A small image classifier, trained from scratch.
Model: arch swin, num experts 64, depths [4, 4, 4].
Training: cautious_adamw at rate 0.0019, 13000 steps, held-out accuracy 100%.
Data: trained on drawn small creatures on textured ground, 50862 training examples, 32.7 epochs.
Rows from block 5 of a small image classifier, named by matrix and row number. Rows with one number within an expert belong to one neuron, the router's apart. Each number is 128 + 24 x the weight over its row's rms, rounded and kept within 0 to 255. All counts start at 0. After the name is the row's rms in percent of the matrix's.
Before each expert's rows are labels from the 100 images, of 14976, where the router gives the expert most weight on average: "top examples" is what is common among them. Only what is clearly more common there than usual is listed. The data: drawn small creatures on textured ground.
# router: router (model.blocks.5.mlp.router.weight, 64x128), inputs 0-63
# up: expert up (model.blocks.5.mlp.up, 64x64x128), inputs 0-63
# down: expert down (model.blocks.5.mlp.down, 64x128x64, transposed), outputs 0-63

# expert 53
top examples: white; spider
router.53 105 [136 132 110 165 117 107 112 125 126 152 110 142 110 163 110 118 108 141 152 103 137 139 161 131  87  82 107 107 150 131  97 122 116 167 139 104 144 140 161 136 106 125 123 103 122 169 154 142 120 173 118 134 128 143 102  99 101 157 147 169 121  79 120 149]
up.0 102 [132 148 135 129 102 144 165 152 165 125 156 113 102 144 140 177 155 186 140 119  99 146  93 128 128 123 128 140  83 126 111  82 140 124 121 123 100 103 112 122 144 154 114 140 164 134 172  92 126 135 114 113 120 127 160 151 119 128 119 101 110  84 109 113]
down.0 090 [140 124 161 176 149 116 154  81 131 111 113 109  78 135  85 100 106 136 134 116 124 164 182 133 117 112 139 156 117 104 162 116 127  87 137 157 166 196 159  86 128 122 115 132 145 109 152 126 112 161 126 167 110  93 122 118 167 107  85 131 168 113 108 162]
up.1 103 [150 102  89 145 141 142 157 131 145 144 136 136 141 139 176 117  92 121 118 155  85 116 130 145 157 138 137 148 129 124 142 158 141  85 138 111 111 126  92 123 156  79 114 121 127 104 145 187  97 135  79 122 118 120 129 165 177 108 119 111 155 138  99 147]
down.1 120 [ 83 171 168 132 123 119 156 160 138 157 149 120 158 128 144 119 138  86  93 103 112 140 129 148  94 163 139 103 100 139 163 112 116  91 125  94 130 132  97 101 130 116 146 139 122 150 164 128 112 154 127 158  84 145 163 132 116  64 146 113  91 122  99 104]

# expert 51
top examples: pink; white; spider
router.51 105 [135 130 134 168 119  94 101 135 131 141  97 140 107 167 101 119 102 126 148 102 155 137 165 138  92  97 100 101 158 129  92 114 126 172 137 109 143 148 164 138 101 122 128 108 134 168 162 137 115 174 105 123 145 149  88 107 109 146 141 165 115  83 137 139]
up.5 067 [107 165 154 126 110 129  98 124 100 119 162 128 118 146 121  93 123 108  91 131 137 100 125  88  81 153 150 150 117  98 136 120  99 112 139 131 150 158  98 101 114 125 162 133 150 116 139 172 122 133 123 115  91 112 103  73 110 124 124 120 126 162 194 144]
down.5 058 [153 123 127 158 102 129 117 159 144 130 129 131 107 130 121 172 107 169  85 139  82 114 128 134 137 118  88 128 130 114 128 121 109 161 154 140 167 108 143  79 122 101 140  98  94 106 130 103 137 165 128 117 147 125 129 129 135 154 149 112 121 113 126 131]
up.6 098 [ 96 147 139 136 135  86 151  85 123 149 113  94 143 104  84  95 127 121 154 142 130 111 152 115 108 141 166 158 120 126 173 103 130 146 135 174 142 139 143 106  76 161 156 134 148  97 128  95 133 141 164 168  91 106 165 100 163 112 115 140 159 156 105 136]
down.6 109 [ 93 128 136 126 165 174 101  99 108 125 175 160 116 117 128  91 123 115 122 158 145 136 110 109 109 163 130 136 170 126  98 135 136 114 128 109  97 145 124 141 139  76 157 102  94 125 141 152  91 131 127 136 105 102 113 116 154 103 114 109 133 113 134 180]

# expert 57
top examples: white; spider
router.57 104 [126 129 119 170 106 104 121 129 120 150 102 138 116 164 108 113 103 139 153 107 134 151 160 131  78  96 108 106 157 135  92 115 122 165 133 109 156 153 154 135 110 122 108 105 133 162 154 133 119 159 116 121 141 148  95 102  98 146 147 163 112  87 124 141]
up.0 027 [116 129 137 145 105 153  97 129  96 102 113 124 151 145  88 118 153 136 131 147  96 137 122 137 135 129 149 193  96  79 142 101  89 112 147 140 123 140 112 115 126 141 138 136 149 144 132 131 130 142 145 127 111 124 134 178 142 154 127  34 137 110 104 170]
down.0 031 [177 158 154 101 123 113 146 126  70 104 165 145 107 117  85 134  95  74  81 112 127 142 144 107 135 119 130 180 158 111 112 135 125 107  93 123 131 122  70 166 152 145 131 127  99 141 114 170 174 139 134 134 115 124 134 111 146  90 109 129 126 126 146 123]
up.1 028 [147 141 150  67 137 144 150 160 141 143 107 109 139  86 141 155 116 159 154 145 104 118 101 140 164 136 132 141 104  98 119  65 144 121 105 100 135  78 114 119 131 100 104 161 159 162 114 132 113 182 120 130 130 128 153 147 166 138 126  95  89 129 119 131]
down.1 034 [171 123 131 121 122 151 173 123 152 125  99 120 114 135 103  93 115 159 114 123 152 147 135  89 110  93 138 144 184  95 114  95  93 143 159 139 112 133 137 187 147  92 155 151 101 180 125  91  96 119  99 125 102 126 147 106 148 175  94 137 178 125  97 136]

# expert 29
top examples: small; white; pink
router.29 098 [140 117 108 176 127 117 113 125 136 149 106 145 113 174 120 103 102 139 136 105 153 142 166 123  95  96 108 100 149 129  99 127 120 167 140 111 145 139 172 119 107 133 113 107 125 159 145 124 101 180 126 124 149 142  94 103 106 146 151 165 115  84 129 152]
up.0 099 [106 107 104 170 146 116 121 134 159 163 125 110 145 157 122  67  87 107 125 111 143 132 163 147 105 130  99 124 138 117 122 134 110 118 113  85 178 166 175 117 112 102 112 104 128 146 122 162  69 183 107 145  91  82 133 171 151 127 133 126 124 126 108 164]
down.0 095 [130 142 116 128 111 128 120 155 143 125 146 116 123 112 130 100 144 121 110 157 120 100 131 125 119 115 166 152  98 114 118 152 136 115  97 166 151 104  68 118 126 147 146 146 164  83 163 134 125 135 112 169 103 170 139 103 108  79 131 110 162 166 119 168]
up.1 130 [ 92 117 118 172 146 136 113 119 147 159 141 147 123 130 111  92  89 135 123 105 135 127 152 152 125 137  86 118 133 106  94 114  79 138 128 109 151 182 161 103 115  89 127  88 144 127 121 184  87 176 100 125 107  66 120 162 116 118 140 115 102 133 123 170]
down.1 143 [136 126 125 120 111 100 148 150 147 131 147 101 111  84 142 127 125 126 113 166 140 102 134 132 138 138 181 141  91 116 133 140 159 136 103 175 168 105  79 123 118 164 147 137 147  66 154  89 167 109 124 144 100 190 144 121 126 107 132 123 153 176 138 134]

# expert 55
top examples: white
router.55 103 [133 122 117 165 120 112 118 129 123 140 106 147 105 167 124 119 108 132 140 107 146 148 172 126  91 101 102 119 149 142  84 121 122 168 136 110 136 140 162 140 114 131 121 107 128 175 151 135 114 172 120 132 137 145  97 112  98 145 145 177 124  96 131 144]
up.0 057 [ 99 129 133 104 105 140 168 125 152 130 142 113 137 106 137 130 161 142 124 149 119 147 116 124 155 134 130 176 100 114 132 122 121  87 119 137 114 110  83 164 168 106 169 122 158 112 116 128 113  92 135 141  95 117 121 129 153 105 123  93 139 116 103 128]
down.0 053 [123 152 146 119 109 154 100  89  95 123 116 151 144 145 148 169 162 126 181 128 150 170 118  90 121 127 121 110 145 114 145 103 146 144 144  88 165 153 164 117 146  77 156 124 146 157  97 140 117 132 135 102 150 115  96 110 121 129  82 156  91 106 131 120]
up.1 081 [ 87 144 123  98 115 143 151 123 136 142 122 103 168 110 145 159 131 179 116 174 118 128 143 131 138 106 136 144 130 126 135 111 142 103 137 140 108  94  94 152 178  87 153 101 126 137 100 124 138 107 121 122 116 113 138 127 135 116 111 123 136 104  92  99]
down.1 072 [113 130 165 122 127 157 131  83 126 101 127 125 115 145 122 137 157 122 151 126 175 157 132  66 121 118 141 133 114 124 134  97 121 113 140  69 148 165 168 134 148  92 135 182 139 160  87 123 125 104 151  90 136  75  91  99 152 117  63 121  90 133 121 157]

# expert 60
top examples: white; spider
router.60 108 [131 128 111 156 106  94 124 131 118 134 102 139 107 161 108 112 107 128 137 107 140 136 179 123  94  84 108 112 146 135  91 117 113 171 150 118 138 147 159 134 109 125 113 105 120 172 159 136 114 171 113 135 148 155  97 106 110 155 159 163 118  74 123 149]
up.5 140 [104 116 112 136 108  87  99 144 117 153 146 143 132 160 145 113 107 128 127 154 143 100 155 155 112 156 117  71 153 141 131 135  92 178 125 116 166  90 139 137 128 113 149 112 103 133 157 106 137 138 148  97 131 154  96 119  87 107 141 159  82 150 154 110]
down.5 136 [ 89 140 146 120  91 119 138 156 142 130 172  96 147 146  99 133 116 112  82 150  95 102 139 107 112 122 140 173  72 111 162  91 108 152 130 134 140 102 115 107 159 118 172 151 164 106 135 123 125 149 159 130  80 124 154 136 122 105 103 101 113 123 110 124]
up.6 118 [120 106 108 142 147 107 130 103 134 126 112  97 131  71  88 110 110 131 134 106 101 132 152 116 122 127 116 150 130 118 118 136 124 123 128 175 128 147 137 119 119 158 154 125 124  78  81 112 158 120 161 165 127 130 173 120 177 142 112 136 156 134  94 153]
down.6 123 [124 144 109 115 163 157 128 119 133 151 109 103 154  84 107 136 102 153 124 153 149 105 161 111 114 108 124 143 123  79  80 113 119 158 147 137 117 107 153 136  93 143 126  85 129 114 118 128 127 132  96 141 100 123 161 110 152 104 160  90 147 145 103 157]

# expert 4
top examples: white; spider
router.4 105 [121 123 124 157 110  97 117 127 117 143 110 133 100 169 115 116 104 138 135  96 150 142 152 126  94  86 102 111 163 126  84 112 116 177 143 112 145 146 160 137 114 131 116 103 134 172 166 133 118 175 111 128 140 139  98 107  98 130 144 173 123  76 137 146]
up.0 085 [163 141 123 127 163 124 135 150 169 129 164 124 112 120 136  94 159 105 142  99 129 120 102 149 121 154 146 128 102 121  78 109 143  94 102 136 115 142 125  94 115 182 121 152 178 117 147 117  65 124 125 163  71 126 151 147 121 119 145  89 154 111 118 178]
down.0 064 [ 97 112  83 131 145  62 126 106 154 121  89  94 102 133 109 103 125 133 152 142 119 119 152 116 158 144 126 137 124 111 132 134 136 164 110 138 138 168 173 165 141 129 155 120 152 106  88 130 120 120 187 150 121  87 142 142 144 152  77 128 160 136 128 146]
up.1 033 [113 155 107  92 137 134 146 149 133 124 148 101 122 116 146 125 144 136  90 140 148 127 117 134 105 175 149 165 108 138 128 120 178 103 106 108 132  96 118 123 116 134 122 141 165 128 132  70  92 115 108 129  97 131 147 140 137 109 136 104 109 125 168 133]
down.1 029 [112 149 107 131 119 138 175 120 123 149 141 133 100 148 109 141 140 110 140 152 110 138 140 121 127 102 119 138 153  98 168 114 139 139 148 154  98  82 162 116 118 120 120 123 126 149 137 157  76 133 146 107 136  89 102 100 118 156 124 153  88  92  85 125]

# expert 39
top examples: teal; large; butterfly
router.39 082 [170 106 115 139  83 157  93 155 142 139 109 151 127 135 149 158  99 105 107 112 117 139 105 169 159 116 102  98 146 130 128 172 104 155 153 128 178 109  91 109 136 121 100 110 118 102 159 135 146 165  92 113 156 166 119 149 129 108 173 166 115 155 141  86]
up.0 009 [135 134 170 123 104 126 173 144  77 133 116 160 100 115 106 125 155 114 141  94 142 133 160 111 125 122 154 109 137 142 151 158 124 117 141 136  57 151 172 149 100 133 126 129 151 133 159  84 121 130 157 150 116  66 183 177 141 174 131 118 152 116 124 110]
down.0 017 [134 135 148 111 166 135 107 108 121 138 123 126 141 136 107  94 129 187 136 134 166 168 103  58 123 174  91 128 138 162 116 116 143 139 140 153 126  83 128 135 117 122 135 101 114 132 129 150 121 107 115 137 127 129 102 145  96 117 161 145 108 157 104 128]
up.1 134 [119  92  90 147  95 144  93 161 165 130 146 152 101 132 155 124  87 149  98 149 116  98 100 166 161 111 103 105 149 127 107 154 103 171 108 147 163 100  99 132 152 105 149  90  96 105 148 133 173 113 124  99 159 162 105 168 122 119 174 123 111 161 159 104]
down.1 138 [ 99 117  88 117 129 155 127 157 160 145 139 106 114 110 125 139 103 159 106 164 142  73 131 119 148  96 117 144 110 111  98 129 129 188 101 149 118  92 130 164 148 106 151  88 121  92  86 120 149 115 155  96  98 124 132 158 148 131 124  95 121 139 128 118]